config = dict(
    encoder_arch='convnext',
    model='contrastive audio-text model',
    dataset='babble in 24 made-up languages, each with its own sounds, syllables and stress or tones, from a formant synthesiser',
    train_examples=39062,
    gain_aug_db=10,
    n_mels=64,
    hop_length=160,
    input='log_mel',
    spec_augment=True,
    win_length=400,
    tokenizer='word',
    vocab_size=7471,
    loss='softmax',
    embed_dim=256,
    encoder_norm='layernorm',
    encoder_activation='gelu',
    encoder_mlp_ratio=4,
    encoder_inner_norm=False,
    encoder_moe='top_k',
    encoder_num_experts=32,
    encoder_moe_every=2,
    encoder_expert_mlp_ratio=0.25,
    encoder_experts_per_token=2,
    encoder_shared_expert=True,
    encoder_subsampling=2,
    encoder_layers=6,
    encoder_width=256,
    encoder_kernel_size=7,
    text_encoder_causal=False,
    text_encoder_width=192,
    text_encoder_layers=7,
    text_encoder_norm='layernorm',
    text_encoder_norm_position='pre',
    text_encoder_activation='gelu',
    text_encoder_mlp_ratio=4,
    text_encoder_head_dim=64,
    text_encoder_fused_qkv=False,
    text_encoder_bias='qkv',
    text_encoder_qk_norm=False,
    text_encoder_layer_scale_init=1.0,
    text_encoder_parallel_block=False,
    text_encoder_inner_norm=False,
    text_encoder_moe='expert_choice',
    text_encoder_num_experts=16,
    text_encoder_moe_every=2,
    text_encoder_expert_mlp_ratio=1,
    text_encoder_experts_per_token=2,
    text_encoder_shared_expert=False,
    text_encoder_positions='rope',
    residual_init='none',
    optimizer='soap',
    beta2=0.95,
    lr=0.002,
    beta1=0.9,
    shampoo_beta=0.95,
    eps=1e-08,
    precondition_frequency=32,
    max_precond_dim=1024,
    one_sided=False,
    adamw_lr_other_params=0.0012,
    steps=11400,
    batch_size=512,
    epochs=149.4,
    lr_schedule='wsd',
    decay_fraction=0.3,
    final_lr_fraction=0.05,
    warmup_steps=220,
    weight_decay=0.2,
    adamw_weight_decay_other_params=0,
)
Rows from block 3 of the audio encoder of a small contrastive audio-text model, named by matrix and row number. Rows with one number within an expert belong to one neuron, the router's apart. Each number is 128 + 24 x the weight over its row's rms, rounded and kept within 0 to 255. All counts start at 0.
Before each expert's rows are labels from the 100 clips, of 14848, where the router gives the expert most weight on average: "responds to" is what is common among them. Only what is clearly more common there than usual is listed. The data: babble in 24 made-up languages, each with its own sounds, syllables and stress or tones, from a formant synthesiser.
# router: router (encoder.blocks.3.mlp.router.weight, 32x256, trained with AdamW), inputs 172-255
# up: expert up (encoder.blocks.3.mlp.up, 32x64x256), inputs 172-255
# down: expert down (encoder.blocks.3.mlp.down, 32x256x64, transposed), outputs 172-255

# expert 17
responds to: reverberation
router.17 [109 116 145 131 126 162 122 103 135 131 108 117 178 148 111 108 106 106 146 145 167 158  92 133  93 144 143 145 133 126  72 126 131 115 132 114 163 128 141 110 131  90 108  99  96 171 140 137 167 124 154 104  83  72 129 124 132 121 161 108 139  90  97 131 148 138 102 198 144 173 124 105 127 170 131 128 157 135 139 113 113 143 142 150]
up.10 [130 109  76 108 104 152 153  78 123 102  90 124 102 131 160 141 100 119 116 103 135 155  89 142 109  84 103 116 128 107 130 104 162 166  65 150 131 130  94 143 132  98 111 114 127 113 123 105  57 126 159  99 161 105 138 143 118 158 146 136  85 125 118 115 168  88 129 128 143 123  89 119 100 182 127 136  79 133 133 136 167 184 134 150]
down.10 [125 174  74 136 117 136 121 133 115 157 125 128 107 103  99 123  75 132 169 164 154 132  97 107 109  84 133 100 130 117 133 158 138 138 164 123 116 113 108 128 145 186 158  84 105 116 112 136 121 171 113 115 114  90 140 112 161  98 105  98 115 151 153 131 167 130 146 118 109 108 142 111 110 122 100 161 124 108 105 126 133 160 141 116]
up.11 [140 116 126 145 169 113 137 132 116 132 122 192 142 131 111 147 117 106 183 134 125 111 134 119  97 149 128 108 126  96 110 139 135 107 113 119 124 146  81 112 100 134 142 142  77 119 142 136 134 162 133 160 119  97 110 130 126 135 175 115 172 141 110  94 132 140 152 104  87 128 129 137 157 167  77 130 132 159 122 144 170 119 114 125]
down.11 [132 121 106 126 145  92 170 115 173 117 124 104 104 114 190  86 148 136 116 128 157  92 136  83 168  89 127  76 171 121 125 106 123 126 169  82  94 141 162 119 110 100 176 181 124 150 141 121 127 137 114 151 147 160 129 118 130  98 114 133 130 142 121 144 126  95  86 122 154 176  93 151 128 146 137 180 137 161 130  93 154 148 134 136]
up.12 [113  97 178 124 144 144 107 127  83 122 139 141 178 111 128 137 132 138 181 103 151 183 143 106 111 100 134 137 109 122 146 163 140 114 101 133 124 137  72  87 127 150 124 122 174  86 162 119 128 114 139  96 153 119 127 105 112 164 172 112 141 109 141 153 143 141 145 129  97  81  98 137 139 145 128 176 110 128 145 115 127 110 128  91]
down.12 [129 171 185 157 135 109 131 112 114  76  87 111  97 127 108 144 172 115 162 155 124 112 127 155 169 118  99 109 131  93 160  95 168 118 124 122 125 116 165 171 132  86 132 141 117 123 147 123 113 124 144  72 142  75 114 165 170 126 116 100 119 148 105 109  80 167 113 127 132 129 114  71  86 123 117 133 130 112 151 122 113 110 130 120]

# expert 25
responds to: /k˭/; /e/; /ǃ/
router.25 [140 149 124 189 117 111 125 138 131 128 136 102  93  98  76 138 180 139  89 106  79 142 188  91 142 132 148 128 108 160 122 120 112 133 105 131 135 174 145  95 112 103  93 117 138 116 154 198 119 151 141 153 114  88 119 118 120 119 181 114 126  93 153 128 113 152 139 121 158 135 143  82 146 123 127 112 125 129 164 132  73 130 156 152]
up.8 [124 138 168 113 119 124 117 119 113 101 143 103 122 144 149 148 128  91 117 192 137 143 129 128 118 108 131 161 125 144  99 112 141 129 172  70 120 125 130 128 142 109 128 164 111 100 173 138  98 116  79 194 162 119 144 118 168 153 147 121 153  65 107  85 141 130 105 128 129 136 120 117 110 131 124 161 126 126 127 114 122 155 119 124]
down.8 [139 154 137 105 138 130 128 165 141 140 129 120 132 130 142 139 106 130 102 136 148 141 168 160 121 178 122 150 102 137 136 115 117 140 114 137 113 136 163 140 169 138 100 135 128 134 138 140 117 124 186 126  99  74 105 144 130 138 117 122 120 147 152 136 125 111 129 120  90  61 121 122 145 178  99 131 103 110 126 167  99 190  96 139]
up.9 [117 146 105 116 143 131 146 124 143 116 127 100 138  97 134  76  89 116 118 135 111  72  99 112  99 123 100 150 131 150 158 111 119 130 106 109 133 124 151 127  99 111 123 145 147 131 118 168 136 110  77 130 146 126 142 133 120  69 131 130 176 146 118 132 115 127 134 133 160 111 119  83  88 106 213 158 152 120 114 140 117 117 128 141]
down.9 [124 122 158 139 160 148 160 107 121 147 160 136 138 173 139 148 126 133 133 126 112 100 188 105 121  87 133 128 137 138 156 131 108 133 106 110  87 128 151 142 149 113 154 152 109 132 125 106 119 118  95 109 114 126 127 124 182 121 158 150 137 103 169 129 128 133 139 111 156 101 101 113 122  85 136 125 139  99 140  89 139 126 169 130]
up.10 [151  96 120 111 130 142  85 117 124 119 109 148 128  87 124 180 131 112 124 129 107  83 173 120 140 163 177  94 127 128 154 123 139 137 131  52 120 102  78 140 144 155 107 149 144 105 144 142 100 100  83 117 125 141 157 100 140 126 134 118 142 130 112 154 105 128 183 116 125 108 120 151 112  77 158 154 142 105 141 118 140 146  98 161]
down.10 [145 121 116 135 154 115 135 117 128 164 108 163 127 129 135 122 141 135 116  98 124 107 140 128 193 140 136 141 155  84  98 121 118 102 149 127 131 159 151 108 101 111 146 158 103 140 167 102 122 108 185 197 100  93  97 152 118 104 140 139 134 120 126 126 119 135  96 108  93  85 120  89 163 102  91 151 120 126 121 138 112 134 156 105]

# expert 5
responds to: clipping
router.5 [116 112 131 126 157 133 109 103 132 109 156 103 170 223 131 126 131 119 159 127 132 144 149 122 147 160 146 156 135 148  98 122  95 107 104 128 119 106 105 102 150 112 140 160  90 161 138 108 150 141 155  66 112 101 142  85 104 135 159 147 157 132 111 162 145 123 164 100 130 121 125 138 156 147 103 144 149 152 138 115 122  98 137 174]
up.5 [113 125  97 112 153 119 128 164 165 157 153 121 145 156 130 160 131  63 112 137  67 109 134 115 103 107 170 127 106 130 103  93 141 123 154 104 149 133 110 146 140 163 178 122 112 138 136 157 147 102 136 160 145 119  99 134 118 134 132 127 111 132 103 162 138 130 157 150 141 119 113 169 151 133 130 112 113 119 117 113 129 141  71 105]
down.5 [121 128 167 133 143 110 143 131 149 117 100  87 128 124 110 120 134 119 171 138 176 135 138 118 113 107 161 135 158 142 138 128  99 129 146 156 138 167 105 135 128 100  90 100 133 139 148 128 109 174  96 147 160 125 149 127 143 122 103 133 116 123 134 114 152  79  92 185 120 126 128 147 126 132 149 160 190 127 148 169 104 115 200 152]
up.6 [144 136  89 141 124 132 145  81  91 145 130 125  90 117 137 108 139  90 160 107 119 113 113 146 134 116 131 155 117 144 146 110 103 177  72 144 142 159  97 134 147 102 128 113 120  95 116  79 160 149 131 153 107 146 163 103 159 140 145 124 134 139 155 128 119 151 126 142  89 123 187  89 132 124 119 128 128 121 156 135 138 116 135  77]
down.6 [163 151 128 106 112 132 132 135 140  88 167 140  96 151 146 115 131 147 111  71 129 154 134 119 159 154 148  87 151  98 150  75 116 120 152 146 128 121 104 162 140 111 118 130 129 132 171  99 144 150 131 194 149 118 122 127  84 127 141 157 138 110  84 124 160 133 142 121 109 155 110 155 102 138 121 122  89 155 126 145 100 115 116 148]
up.7 [130 114 152 145 138  92 117  86 143 130 143 114  88 140 143 104 143 117 110 109 137 142 117 124 147 100 119 127 106 133  87 133 135 156  31 133 119  90 101 159 113 102 165 147 152  79 139 127 135 141 115 105 155 133 149 161 123 134 125 176 129 159  93  99 126 123 148 115 130 129 117 133 170 103 156 144 126 125 137 125 126 161  66  92]
down.7 [126 154 129  93 163 153 108 114 139 110 115  97 137 126  74 118  99 156 164 159  79 127  98 115 115 138 125 157 140 139 154 118 109 118 138 123 117 145 102 136 116  93 111 126 120 105 114 133 114  83 119 115 143 127 160 134 131 144 125 157 109 140  99 158  77 111 118 166 112 134 134 173 192 142 133 144  95 134 173  79  96 119 201 130]

# expert 1
responds to: prosody: no stress; /ɪ/
router.1 [156 108  98 115 143 118 139 152 118 131 125  87 138 180 133 120  77 108 159 140 140 125 162 154 113  94 121 160 115 151 131  99 131 129 158 112 147  98 128 109 151 118 138 115 136 123 102 136 148 136 159  91 120  68 134  99 156 123 137 123 118 131 131  91 128 146 139 105 144 114 153 107 128 113 128 126 101 100 152 117 161  94 136 187]
up.0 [124 105  82  93 107 151 158 128 146 149 122 150  83 156 139 123 101 108 111 134 177 135 120  94 154 147 159  96 162 103 138 139 122 144 118 144 166 115 143 150 100 155 119  72 128  99 106  97 112 175 162 105  89 115 160 130  72 120 129 103 137 137 125 137 116 146 132 132 135 143  92 125 110 130 138 121 146 116 123 129 161 139 126 125]
down.0 [111 151 164 167 158 133 181 102 154  97 111  78 113 129 145 117  79 121  56 120 103 114 184 126 126  97 149  77 112 102 151 148 127  88 133 133 125 127 165 144 137  96 122 150 155 134 185 145 169 139  91 105 144 152  95 149 120 131 129 160 124  89 105  95 155 133 118 183  93 133 138 134 134 143 110 137 130 156 149 138 130 107 124 117]
up.1 [ 74 188 161 148 101 137 131 132 118 135 167 149 185 119 146 135 120 168 143 140  99 144  79 154 164 114 148 126 113 167 119 161 118 153 102 139 132  40 110 141 106 151 141 103 142 120 121 116 107  65 119 146 128  72 100 143 127 140 117 107 136 131  92  85 124 146 152 144 156 115 128 120  85 102 155 104 130 147 129 137 156 111 127 143]
down.1 [164 114 129 111 108 126 136 109 216 140 157 134 135 127 125  94 131 124 155 121 157 103 117 112 134 138 115 102 102 176  98 142 140 134 103 129 122 108 190 129  81 108 116 121 153 176 143 138 107 106 134 132 132 156 144 124 130 115 146 151 135  77 141 140 104 105 123  79 179 100 140 120 124 102 138 128 108 124  93 105 138 156 195 118]
up.2 [130 128  93 120 140 162 134 125 138 108 128 118 168 157 109 147 143 103 107 135 123 121  99 127 138 118 128 124 124 149 130 107  77 128 115 122 175  80 137  91 137 117  88 145 152 128 123 160 141 114 115 152 124 110  96 124  63 140 107 137  94 160 111 132 114 120 179 153  89 160 146 151 104 145 168  99 116 160 127  91  85 159  91 110]
down.2 [125 125 122 131 117 125 148 155 144 118 120  95 119 145 127 114 123 110 108 143 117 184 142 178  86 141 105 102  95 133 153 129 101 100 113 137 162 137 109 118 100  74 131  93  72 138 108 121 148 101 155 134 161 178 119 128 105 152 105 150 124 139 111 120 138 132 121 167 135 131  85 115 119 155 140 142 148 103 140 160 136 150 160 165]